A small class-conditioned image diffusion model, trained from scratch: activation gelu.
Rows from block 2 of a small class-conditioned image diffusion model, named by matrix and row number. Rows with one number belong to one neuron. Each number is 128 + 32 x the weight over its row's rms, rounded and kept within 0 to 255. All counts start at 0. After the name is the row's rms in percent of the matrix's.
After each neuron's rows are labels from the 100 images, of 14848 (inputs lightly noised), where the neuron reaches its highest value: "colour at peak" is the nearest of a few named colours to the mean colour under the peak. Only what is clearly more common there than usual is listed. The data: flat shapes of many kinds, plain or patterned, on busy backdrops. In brackets: how many of the 100.
# fc1: MLP up (model.blocks.2.mlp.fc1.weight, 1024x256), inputs 74-110
# fc2: MLP down (model.blocks.2.mlp.fc2.weight, 256x1024, transposed), outputs 74-110

fc1.113 179 [192 135  51 102  98 125 125 130 205 152 109 126  97 131  81  94 185 124 117 138 139 124 103  82 132 133 152 156 160 161 112 125 115 132  89 126 192]
fc2.113 102 [ 80 131 157 143 132 111 142 134  81 116 121  95 104 104 206 205  16 154 134 121 117 116 162 198 123 155 132  76 111  88  72 147 140 146 138 111 126]
colour at peak: pink (30)

fc1.651 086 [183 129 152 143 135 100 109 145  98 117 133 103  70  35 126 171 138  40 123  73  97 127 104 131  95 148  93 143 157 126  73 144 133 133 161 153 103]
fc2.651 087 [166 163 107 138 117 122  77 133 149 101 153  94  82 107 142 107 107  71 133 106 121 160 118 143 121 167 105 123 136 102 119 118 124 122  89 111  91]
colour at peak: red (28)

fc1.763 119 [173 174 184 149  87 117  90 118 109 152 111 154  73 129 122 120 188  80 115 148 102 141 141 175 125  75 193 136 189 107  82 148  96  91 105 128 129]
fc2.763 094 [101 150  49 119 145  66 202 118 175 128 169 153 119 100 154 182 128 163 118 178 143 106  94 113 183 143 164 144  72 190 159 140 159 124 166  96 179]
colour at peak: brown (54)

fc1.251 080 [ 99 138  45 135 126  55 123 136 104 118 108 110 161 185  77 112  93 158 146 117 101 129 172 194 101  86 116  93 111 116 121 107  53 109 121  96 142]
fc2.251 077 [ 74 166 116 113 129 152 118 153 158 192 107 116 163 132  95 148 109  91 185 114 109 109 132 142  93 148 165 135  74 142 110 106 147 146 156 130 146]
colour at peak: green (42)

fc1.29 079 [ 94 180 122 127 164 113  68  52 165 180 133 177 137  99 122 127 113 121 185 165  76 153 144 153 148  98 132  98 128 157 135 147  78 122 148 147 102]
fc2.29 077 [126  70 102 137 143 155  84 170 139  87 123 138 149 154 194 183  80  97  90 114 116 180  56 119 124 107 122 161  96 106 126 110 171 130 162 157  76]
colour at peak: green (72)

fc1.259 103 [ 66  97  78 155  91 104  55  87 112 150 152 109  86 112  97 141 107 118 144 119  96 138 100 170  94 135 127 138 130  83 175 132 130 161  84 163  97]
fc2.259 138 [115 142 150 141 126 152 192 119 153 129 148 105 181 171 132 100 150 108 140 142  99 152 135 104 117 125  88  33 131 100 104  79 139 121 139  65 100]
colour at peak: black (32)

fc1.596 122 [129 117 177 128 150 128 123 114 115 164 139 129 140 110 120  77 194 149 100 121 176 133 106 151 183 124  69 154 141 135 119 122 175  87 115 129 157]
fc2.596 102 [ 98 102 112 117 137 131   0 111 102 168 127 114 107 118 103 134 106 104  83 141 100  81  90 135 101 136 109  48 139 128 174 145 108 157 113  99  86]
colour at peak: green (32)

fc1.36 100 [114 141  35  80 111 108 109  96 136 107  98 121 135  77 134  70 161 159 113  79 159 102  70  89  79 140 119 125  97 167 109  79 145 119 144 124 118]
fc2.36 102 [151 137 114 101 113 120 163 151 219 179 141 130 140 157 119  72 216 132  49 175 156 135 116 131 109 144 138 161 175 148 133 138 125 107 153 144 136]
colour at peak: white (45)

fc1.437 077 [127 162  88 204 121 139  17 130  93  82 146 110 144 114  34 123 159 111 148 145 160 145 122 107 118 162 112 161 148 126 127  57 165 154 129 177 122]
fc2.437 106 [128 148 157 128 172 110 164 194 111 158 119 136 165 211 201 143 105 154 120 110 100 119 120 100 155 117 120  64 166 155  88 153 101 146 159 134 132]
colour at peak: yellow (31); orange (26)

fc1.178 107 [107 141 125 135 123 111  47  96 189 142 170 144  82 127 118 136  85 115 111 107 156 133  89 101 155 120 116 146 130 129 111 145 129 124 133 102 123]
fc2.178 146 [105  82 194 149 121 207 137 147 144 170 180 124 130 151 127 119 107  93 100  83 140 149 121  68 114 154 111  85  97 152 151 129 140 154 130  94 114]
colour at peak: brown (53)

fc1.661 112 [135  90 113  98 122  81  22  96 125  67 125 171 180 127  77 126 150 156 115 113 102 138 199  97 105 128 105  94 104 115 139  93 103  65 180 190 150]
fc2.661 160 [192  97 156 117 140 114 175  86 112 129  75 137 167 125 153 135 118  96 128 114  94 124 165  86 118  74  72  27 174 137 107 144 109 168 160 140 111]
colour at peak: green (41)

fc1.378 103 [131 153 121 138  90 127  86 103 105 139 151  77 168 123  63 148 194 117 130 112 106 120 160 114 137 142  86 119  97 127 126  94  97 140 157 176 133]
fc2.378 096 [159 142 155 141 127  95 129 146  97 175 129 129 164 107 166 145  97  72 123 124 126  98 138 118 134 149 112 142 100 129 117 116 106 135 121 155 119]
colour at peak: black (54); blue (30)

fc1.2 081 [110 150 118 180 110  99  70 126 158 200 147 138  93 169 111  95 149 144 131 119 166 158 164 162 138 169 178 180 128 110 133 143  84  90  98 156 114]
fc2.2 095 [144 111 106 158 137 110   6 164  97 122 117 147 166 105 130 213 117 110 103  66 119  88 131 140 125 120 142  99  89 202 131 110 129 158 131 122  60]
colour at peak: orange (43)

fc1.476 121 [162 118 158 134 112  34 100 122 112 133 101 182 185 115 105 124 100 127 212 135 150 159 136 177 114 134 159 104 127 135 108 115  94  86 143 217 135]
fc2.476 089 [142 110 121 112 129 151 255 108 138 132 108 144 101 117 123  98 144  73 141  66 135 158 119 144 124 116 145 115 130  77 158 121 122 128 106 160 155]
colour at peak: red (41)

fc1.80 080 [162  72 129 123 135 112  43 172 192 138 150 111 133 129 141 113 102  77 154 211 116 127 130 135 184 167 141  58 168  73 148 166 158 164 155 115 119]
fc2.80 101 [119 111 130 106 127 167  40  67  94 178 136  92 169  67  82  89 118  89 173 107 117 122  98 124 140 116  88 170 125 134 130 101  97  70 138 158  76]
colour at peak: white (32)

fc1.256 092 [139 137  98 174 143 101  75 156 113 133  85 108 124  83 130  90 159 143 161  85  96 132 135 169 145 183  97 145 173 150 125 103 135 105 142 148 173]
fc2.256 095 [120 125 134 159 184 141  66 123 118 100 100 152 145 107 150 166 133 111  98 123  99 101  81 142 149 139  73  77 162 153 127 179 105 122 132 115  69]
colour at peak: orange (44); yellow (25)

fc1.117 117 [131 143  70 131 122 153 114  89 113 116 172  89 144  77 137 113 134 118 108 151 172 110 109 110  81 121  90 111 131 102 100  99 141 152  90 167 139]
fc2.117 111 [131 157 117 147 116 125 187 100 142 163 167  46 135 132  97  82 186 183 134 159 142 173  85 154 139 137 103  77 111  99 101  79 150 142 139 143 174]
colour at peak: pink (32)

fc1.343 116 [169 107 148 161 110 137  97 132 139 108 123 132  86 158  95 130  55 104  99 153 100 127 160 104 138  74 128 121 101  96 122 131 108 132 100 183 146]
fc2.343 131 [185 140 121 118 133 140 197 104 153 126 123 175 162 123 117  96 145 124 105 138 122 135 152 138 161  97 125 156 155 139 146 109  92 107 115  98 121]
colour at peak: grey (62)

fc1.714 078 [149  99 142 103 147 133  58 133 135 139 108 107  72 156 126  81 111 144 129  92 165 164 127 131 149 154 114  98 171 121  83 150 160 109 154 146 148]
fc2.714 097 [119 141 113 234 176 163  27 151 121 108 152 100 132 153 180 196 145 150  54 129 174  82 115 116 130 170 124  89 137 150 156 128 158 154 128  92 122]
colour at peak: orange (56)

fc1.66 118 [136  96  72 143  89 149 115  98 108 161 159  75 105  76 112 119 131 113 139 126 140 121 210 183  59 140 120 109 116 134  61  93 141 121  76 134 145]
fc2.66 098 [109 112 185  64 129  64 168 100 183 109 126 170 150 146 135  85 115 168 171  78 166 116 108  93 113 107 110 134 162  87 190 117 145 158 150 126 136]
colour at peak: pink (40)

fc1.753 121 [145 110  97 151  95  88 117  62 104 135 154 132  83  88 113 127 119  96 150  86 133 107  93 160  67 127 145 120 178 105 154 133 138 115  84 188 118]
fc2.753 108 [ 81 134 166 109 132 126 138 142 126  96 149  96 180 132 129 129  75 129 127 116 101 156 150  88 107 112  86  80 144 154 100 105 114 133 115  87 100]
colour at peak: brown (55); black (30)

fc1.200 082 [128 123 105  85 119  58 117 164  72  89 134 135 123  90 134 162 153  98 145  78 137 100  54 163  47 149  90 182 168 162 139 119 144 139 117 169 104]
fc2.200 085 [163 125 137  84 136 130 122 136 127  89 184 160 120 117  90 120 153 107 133 108 185 131  71 147 135 141 101 159 117 208 140 143 134 145 121 136 113]
colour at peak: black (29); red (28)

fc1.549 108 [124 144 117 144  64 203 119 141 112  65 145  71 171 134 130 119 187 148  79 162 136 170 179 160 137 141 119 119 161 165  61  82 140  66 119  80 143]
fc2.549 100 [121  82 111  94 115 166 255 104 112 140 147 122  73  86 154 110  88 101  97 160 124 144  87  68  82 131 103 157 144 103 185 198 138 136 100 136 151]
colour at peak: red (33)

fc1.120 080 [ 77 122 136 132  82  72 139  87 123 117 112 185 140  80  99 136 126 116 153 153  64 129 115 132 113  61 105 108 110  50 152 121  91  94 107 106 128]
fc2.120 111 [126 121 140 142 163 150 102 180 183 111 120 140 158 102 164 121 144 175 137 112 153 113 103 154 139 184 163 138 103 145 131 143 188 126 160 144 119]
colour at peak: cyan (28)

fc1.114 103 [167 133 179 112  87 151  96 115  91 149 169  89 100 109 108 112  95 129 158  79  66 155 161 128 119 154 103 132 105 141 159  99  85 160 135 216 160]
fc2.114 126 [101 128 149  94 138  80 192 129 206 137 135 123  84 150 135 128 189 160 131 136 138 164 135 108 144 130 175 172  90 102  89 127 128 108 130 133 182]
colour at peak: black (95)

fc1.429 070 [131  89 152  96  23  40 147  96 144 108 123  92 142 111 128  84 108 184  76  58 129 131  87 121  90 135  96 169  77  91 139 103 116  48  97 100 131]
fc2.429 108 [137 124 142 157 198 150 126 188 149 156 110 190 137 130 202 124 132 120 202 101 125 157 147 162 173 109 120 100 166 120 134  86 158 137 155 164 121]
colour at peak: purple (77)

fc1.440 095 [120  93  86 154 118 111  93 108 127 107 135 147  74 102 138 126 135 133  82 113 194  83 111  99 115 156 180 141 129 142 119 109 126 119 152 168 109]
fc2.440 101 [136 135 116 145 117 128 144 148 156  95 135 145 104 157  93 119 137 126  98 112 124  82 107 107 149 117 154 110 152  74  87 121 131 105  98 151 109]
colour at peak: white (52)

fc1.579 086 [148 133 137 168 137 120  33 154 144 136 227 185 138  89 117 135 141 104 138 115 167 167 146  98 137 138 136 166 124 142 115 113 122 112 186 152 190]
fc2.579 092 [119 104 106 147 180 140 201 147 107 166 148 152 139 163 177 171  79 172 150 115 113 177  82 101 176 109 171 189 155 142 131 132 150 147 211 154 186]
colour at peak: yellow (68)

fc1.35 114 [136 108 120 105 110  67 128 120 136  79 163  73 193 112  62  92 142 125 144 103 118 124 140  77  51 126 101 138  96 101 103 105 137 106 112 112  97]
fc2.35 112 [132 171 145 138 157 105 241 119 157 141 114 152 107 159 173 134 122 161 148 166 117 130 139 166 151 101 141 178 146 167 109 130 116 124 130 153 129]
colour at peak: yellow (42)

fc1.54 086 [179 184 106 106 104 166 127 148 186 116 113 147  57 137 135 134 201 111 153  73 145 112  74 103 124 153 192 224 127 179 132 118 155 126 154 179 158]
fc2.54 084 [113 162 140  77  74 114  97 144 173 147 129  89 125 134  85  94 124 114 169  61  65 154  85 184 109 166 141  33  98 130  72 136  84 107 169 124 121]
colour at peak: white (43); pink (28)

fc1.351 083 [147  76  90 138 134 135  55 130 128  87 122  92  98 120  95 108  93 118 128 108 173 127 116 151 120 159  98 142 136 121 102  77 181 114 124 161 117]
fc2.351 096 [146 113 139 140 169 107  72 172  91 120 139 110 157 109 133 161  87 203 127  35 131 141 143 155 124 184 103 126 160 173 156 100 120 108 152 166 102]
colour at peak: red (90)

fc1.187 120 [178  85 156 112  83 151  69 162 100 114  94 115 143 144 105 127 182 192 152 115  90 102 193 169 107 115 137 144 101 193 122 135  84  99  98 133 136]
fc2.187 122 [201 151  76 172 157 123 126  94 138 143  89 138 109  97 178  79 138 145 106 140  97 129 197 101 124 117  83  70 155 149 109  99 100 123 125 138 107]
colour at peak: blue (26)

fc1.659 088 [134  80 148 116 105  87  83 162 146  87 157 129 132  91 119 135 157 152 156 154 137  95  82 134 147 107 100 146 130 152 168 133 140 169 136 116 128]
fc2.659 087 [139 145 150 111 136  94 154 166 111  73 104 167  63  90 178 132 176 101 112  99 147 106 102  96 122 115 166 191 136 102 142 124 105 101 157 129 163]
colour at peak: red (28)

fc1.230 077 [ 88 185  80 152  90  82 125 128  87 103 103  90 132 126 105  72  99 123  90  33 138 107  83 125  78 153 123 156  89 154 138  74 109  98 104 149 116]
fc2.230 087 [139 138  68 166  94 107 236  84 156 122 136 157 170 138 116 169  63  95 185 158  86  75 140  97 120 154 134 127 163  95 145 185 183  66 170 116 123]
colour at peak: red (25)

fc1.371 073 [122  79 109 118  95  96 129 118 127 149 142  66 104 115  77  55 200 135 113 122 194  74  96  95  87 192 124 132 142 181  81  69 165 116  57 121 140]
fc2.371 100 [123 150 140 108  91 114 223 168 140 118  99 181 153 115 162 154 108 108 112 129  94 133 130 123 134  33 141 110 102  92  70 166 113 102 150  96 148]
colour at peak: purple (27)

fc1.279 106 [148 119 139  98  83 140 128 165 164 105 126 155  96 149  93 100 128 142  83  85 158  65 133 116 110 110 143 132 108  98 101 101  96 150 129 119 158]
fc2.279 105 [137 170 131 138 129  93 255 126 142 165 133 120 124  93 127 172 124 119 224  89 131 157 147 182  96 152 139  85 125 144  78 135  80 127 154 173 129]
colour at peak: white (36); pink (31)

fc1.559 092 [ 86 140  95  87  89  96 143 124 123 136 131 130  95 166  52  80  75 173 140 111 121 109 136 144 115 120 167 158 109 135 103  75  33 105  69 121 116]
fc2.559 110 [174 135 177 155 123  98  50 134 135 105 160 125 151 135 152 111 151 148 134 141  98 160 133 141 106  90 118 103 144  94 150 135 112  81 130 134 184]
colour at peak: grey (67)

fc1.377 068 [118 102 121  94 112  91 134 112  96 128  93 152 104 102 129 144 149 147 136 121 168 112 144 125 131 133 136 129 113 106  87 145 151 131 109 139 118]
fc2.377 093 [155 141 146 112 126 127 120 149 144 119  99 123 161 158 179 102 107 153 131 126 135 147 126 124 106 114 164 149 123 219 102 122 174 130 112 103 108]
colour at peak: pink (31)

fc1.441 162 [124 130 190 220 121 166 109  83 120 124 157 169 106 162 179 101 127 149 130 115 137 128 128 175 157 145 120 144 129 122  72 103  52  78  90 121 136]
fc2.441 121 [118 109  99  57  97 142  94 114 122 169 128 108 149  45 115 212 118  89 168  89 162 140 128 126 128 123 104 145 133  83 112 113 154 128 130 149  96]
colour at peak: red (38)

fc1.733 115 [ 36 106  71 124 114  95 111 106 173  76 105 182 112 131 103 139 124 106 127 149 132 120  83 112  81 113 127 114 118  65 141 127 142  84  85  74  73]
fc2.733 116 [153 122 220  76 139 110 190 148 149 120 144 141 108  89 148 121 111 123 134 109 109 107 150 100  86  86 153 148  96 113 124 124 108 121 114 102 180]
colour at peak: white (37); pink (35)

fc1.475 125 [157 147 126 156 139 103 127  75 137 175 159  70 137  71 133  99 139 120 132 144 176 105 101 130 126 137  97  44 123  79  78  60 186 118 112 163 147]
fc2.475 103 [107 122 179 134 117 111 241 140 134 173 114 100 110 149 116 120 116 144 109  98  89 200 107  99 133 129 190  94 102 145 118 148 124 106 128 108 170]
colour at peak: pink (44); white (31)

fc1.312 079 [105 123 105 150  67 141 139  86 124 108 144 143 115 144  42 127 121 109  58 114 141 110 134  87 105  89 161 200 103 146 123 113  62 114  98 141 124]
fc2.312 109 [159 131 136  67 140 119 199 103 133 135  50 108 200  74 107 120 142  99 148 154 139 178 112 158 124 114 127 165  93 115  97  70 141 104 142 199 126]
colour at peak: grey (66)

fc1.286 103 [ 70 106  75 132 117 108 120 126  75 105 172 116  86  73  81 148 108 136 142  85 129  92 100 127  94 115 141 169  64 145 164  90  84 163  87 171 105]
fc2.286 117 [153  96 101 150 159 140  20 149 120 133 155 144 112  79 187 176 122 138 132 151 108 131  86 173 133 121 122 144 132 148 183 157 158 171 138 148 115]
colour at peak: black (74)

fc1.155 129 [152 108 161  78  96 128 114  75 142 160 120 127 148 151 109 106 159 163 169 153 137 190 124 133  91 150 101 158 209 121 122 146 128  65 101 120 130]
fc2.155 100 [167 143 170 106 114 157 196 191 116 106 130 103  91 140 128 157 107 116  75 152 126 176 114 113 156  94 130 178 148  72 110 133  77 147 151 123 115]
colour at peak: red (29)

fc1.764 118 [110  77 101 133 118 140 116 212  88 180 155 103 124  94 110 145 166 171 136 135 100  68 122 170 125 148 148 118 164 105 126 120 150 146 182 134 181]
fc2.764 133 [138 118 127 107 138 115 184 105 183  94 151 139 166 143 127  68 106 129 117 166  99  96 156 174 137 120 142 114 126 109 104 108 132 105 163  99  84]
colour at peak: grey (71)

fc1.248 077 [ 94 149 114 106 163 104 128 141 122 143 152 126 156 120 114  82 149 134 101 136 131 171 131  46  86  95 129 152 111 124  94  90 138 130 196 126 161]
fc2.248 098 [ 62 128 107 122 122 126 171 103 167 145 130 158  94 138 105 124 165 128 157  95 113 160 130 181  98 148 143 121 190 105 122 139  74 139 105 162 132]
colour at peak: yellow (34)

fc1.715 115 [122 125 120 136  85 137 130 131 120  59  80 128 105  63 118 115 162 134 170 110 192 121  90  23 173 147 137 153 107 149  91 141  88 161 121 109 154]
fc2.715 113 [ 94 139 144 138  92  91 184 145 147  99 124 112 126 157 122 159 107 165 126  84  77 163 116 151 104 107 129  87 147  57  87 162  87 134 125  88 126]
colour at peak: pink (32)

fc1.552 107 [100 182 144 148 100 103  86 143 169 133 117 130 110 117 134 124 164 156 166 129 107 161 103 133 118 110 154 115 172  63  72 134 146 121  78  76  97]
fc2.552 130 [130 124 142 116 123 139 173 124 137 121 126  86 132 123  97 108  65 101 143  58 152  96 149 111 117 132  89  73  36 160 141 111 110 142  95 126 104]
colour at peak: brown (67)

fc1.573 100 [114 158 126 162  92  82 127  84  97 178 151 129 165  96  85 166 123 121 144 141  58 142 163 127 121  95 112 126 122 133 116 160  70  83  75 128 121]
fc2.573 101 [134  96 140  53 125 117 156 156  98 125 143 123 109 103 157  69 132 138 117 114 122 130 113 135 181 157 125 108 150 131 165  78 137 156 191 110 158]
colour at peak: black (26)

fc1.262 080 [142 153 110 124 132  48 136 131 115 135  81 154 126 115 123 117 139 103 122  28 156 116 150 138 134 133 134 131 175 102  52  74 134  91  87  90 156]
fc2.262 126 [ 98  97 172 125  99  97 255 111 146 140 127 124 103 144 155 103 125 133 102 173  89 189 162 130  99 127 135 144 121 145  69 103 167 103 212 150 201]
colour at peak: red (65)

fc1.622 114 [174 172 172 101 153 126  92 105 155 167 141 128 104 104  71  68 163  67 124 123 100 103 148 116 121  77 191 106 141 149 119 167  86 151 132 113 127]
fc2.622 104 [ 98 118  85 106 142 118   0 183 156  83 137 132 145 116 100 148 131 166 125 135 146 124 120 151 147 150  99 145 104 134 149 136 175 114 128 118 138]
colour at peak: grey (64)

fc1.684 067 [144 125 147 125 135 163 111  83 104 129 123 114 158 160 142 141  38 119 124 158 133 200  73  79 152 102 167 158 154 148 122  94 165 173 119 130 145]
fc2.684 110 [110  79 143 100  79 124 208 136 184 127 171 155 151  76  79 132 113 120 111 140 126  73 153 184 103 174  98  81 113 146 126 148 111 101 163 125 129]
colour at peak: brown (53)

fc1.131 110 [154 160 106 141 108  93 117  71 126 132 137 113 172  95 110 132 148 159 153  96 170 123 125 146  74 121 105 123 111 155 117 112 108  76  99 137 137]
fc2.131 119 [ 88 122  95 148 108 119 163 163 108  93 128 160  63 109 152 108 132 126 104 150 101 131 108  96 132 141 152 179 119 100 108 120 125 143 122 155 138]
colour at peak: brown (62)

fc1.352 109 [ 95 135 185 116 164  52 120 129 123  72 118 151 156 142  87 111  85 164 127 108 137  86  69  97 160 100 117 180 100 163 166  96  69 131 169 157 128]
fc2.352 118 [128 141  61 135 124 200 213  97 110 188 146  92 140 100 140 105 136  85 104 115 100 131 172 158 135 154 158 114  85 161 106  96 136 101  85 150 118]
colour at peak: brown (60)

fc1.406 102 [160  86 162 188 123 105  71 165 127  88 179 145 133 129 135 134 105 165 157 140  57 147  97 121 107 120 120 118 182 112 108 162 155 129 124 119 143]
fc2.406 117 [118 164 123 157 129  88  15 109 154 109 139  68 178 170 134 121 155 142 111 156 159 100 172  87  83 145 110 125 165  99 133 134 154 127 107 120 111]
colour at peak: grey (63)

fc1.22 084 [141 105 130 113  76 103 108 150 112  66  99 144 131  45 154 144 110  85 106 106  90 115 146 130  63 145 101  82 119 107  92 136 115 127 116 113 126]
fc2.22 094 [158 139 168 103 180 137 215 121 157 104 141 142  70 117 113 136  96 147 150 142  79 183 144 124 127 107 124 123  48 152 130 117 128 112 107 143 156]
colour at peak: blue (89)

fc1.340 152 [ 89 118 134  97  86 121 109 131 126 151 189 120 175 141 124 101 144 147 127 120 166  87 156 201 144 119 157 158 156 110 100 127  96 124 115 120  74]
fc2.340 097 [134 144 126 125 133 153 156  70  82 130 108 140 104 124 122 134 123  87 170 155 187 204  70  60  90  92 166 179 108 103 183  85 154 153 110 140 128]
colour at peak: yellow (28)

fc1.121 078 [112 161 151  92 115 105 140  65 136 122 117 167 102 130 143 111 196  98 135 157  92 188 106 117 133  76 134 133 161 115 103 131 114  48 157 152 171]
fc2.121 113 [161  96 160 156 148 108 102 166 161  90 122  90 165 131 122 114 128 167  92  53 144 102 165 134 154 151 140 129 211 114 134 115 116 135 135 127  64]
colour at peak: brown (78)

fc1.15 086 [112 108  90  69 123 117 121 153 128 149 138  96  55 113  77 110  64 157  99  83 155 141 153 132  92 106 110 163  90 152 141 104 130 150  82 142 129]
fc2.15 116 [118 109  69  98 117 103 235 126 145 100 145 154 180 108 150 134 100 150 116 154 144 103 135  40 132 134 114 122  81 162 126 121 146 169 146 137 147]
colour at peak: brown (52); red (25)

fc1.644 085 [180 172  92 162  64 137 128 108 135 118  97 100 152  80 112 121  37 115  92  71 107 109 102  98  70  95 121 192  72 123 114 106  98 106  83 111 115]
fc2.644 096 [148  79 144 122 136 168 211 106 146 103 101 153 125 147 127 107 103  69 137 113  91 114 113 181 128  80 156 128 139  92  90 111 108 136 164 150  98]
colour at peak: blue (48)

fc1.482 088 [127 106 114 100  94 105 120 130 116 133 119 137 146 108 109  99 123 142 142  93 133 107 130 151 130 116 103 135 104 127  82 100  95 105 124 141 124]
fc2.482 119 [143 127 109 140 142 102 141 138 133 121 126 133 152 132 126 167 120 122 175 127 119 113 100 129 122 129 122 113 104 138 133 129 131 144 141 117 143]
colour at peak: white (62)

fc1.295 089 [ 78 137 133 158  88 124 131 127 125 159 157  93 140 128 106 114 147 173  85 119  86 127  92  94 104 132  94  88 128  85 132 142  78 122  90  81 171]
fc2.295 125 [148 135 128 119 150  88 255 128 142  75 152 116 170 108  92 140 159 120 100 135 123 129 158 123 106 120 107 126 151 121 125 106 114 131 168 140 114]
colour at peak: blue (42)

fc1.90 104 [148 103 125 185 107  82  49 126  69  76 143 121 129 113 118 123 100 161 130 134 133 112 134 157 145 124 149 153 115 113 124  46 120  93 115 141 178]
fc2.90 123 [130 122  85 142 167 131   8 180  99  38 154 134 133 163 168 165 106 112  71 169 155 117 119 110 114 122 166 166 174 101 110 143 152  88 151 111 154]
colour at peak: grey (61)

fc1.650 115 [ 87 142 141 144 165 128 131 165 111 115 124 110  73 131 113 138 117 198  99 165 102 143 121 111 162 130  20 141  89 125 122 110 100  76 154 117 188]
fc2.650 107 [157 218 123 138 124 148 146 101 129 160 136  87 162 113 116 111 170 134 197 121 160 158 136 131 109 137 216 154 109 117 160  86 136 141 128 165 148]
colour at peak: yellow (34)

fc1.458 145 [139  99 137 126  82  95  98 126  99 144 135 173  79 145  84 154 115 107 121 100  61 130 134 195  84 118 174 174 151 152 171 151 112  85  78 105 120]
fc2.458 112 [ 93  92 122 174 131 112 137 181 118 146  89 128  94  87 163 122 198 156  84 119  98 146 121 115 190 121  96 111  67 111 105 141  81 172 178 132 165]
colour at peak: black (26)

fc1.71 078 [154  57 118 112 101 129  75 178 122 146 160 177 112 104 120 145 131  74 150 154  76 201 145 133 130 136 126 118 106  80 154 171 183 120 144 144 132]
fc2.71 092 [ 99 126 148 150 110  81 104  62 152 150 157  88  61  55 105 124 121  82 110  67 115  98 117 139 100 131 128 143 165  90 126 142 109  85 104 128 153]
colour at peak: red (55)

fc1.162 096 [ 68 111  29 131 133  99 120 114  99  99 103 128 142 108 125 127 138 158 116 119 179 109  83 123  86 135 127 106 123 151  89  62 176 132 153 153 107]
fc2.162 113 [111 105 123 123 165 169 142 158 184 129 118 177 150 149 115 142 201 152  55 164 138 127 151 132 160 126 125 152 117  98 127 139 178  97 150 126 123]
colour at peak: white (94)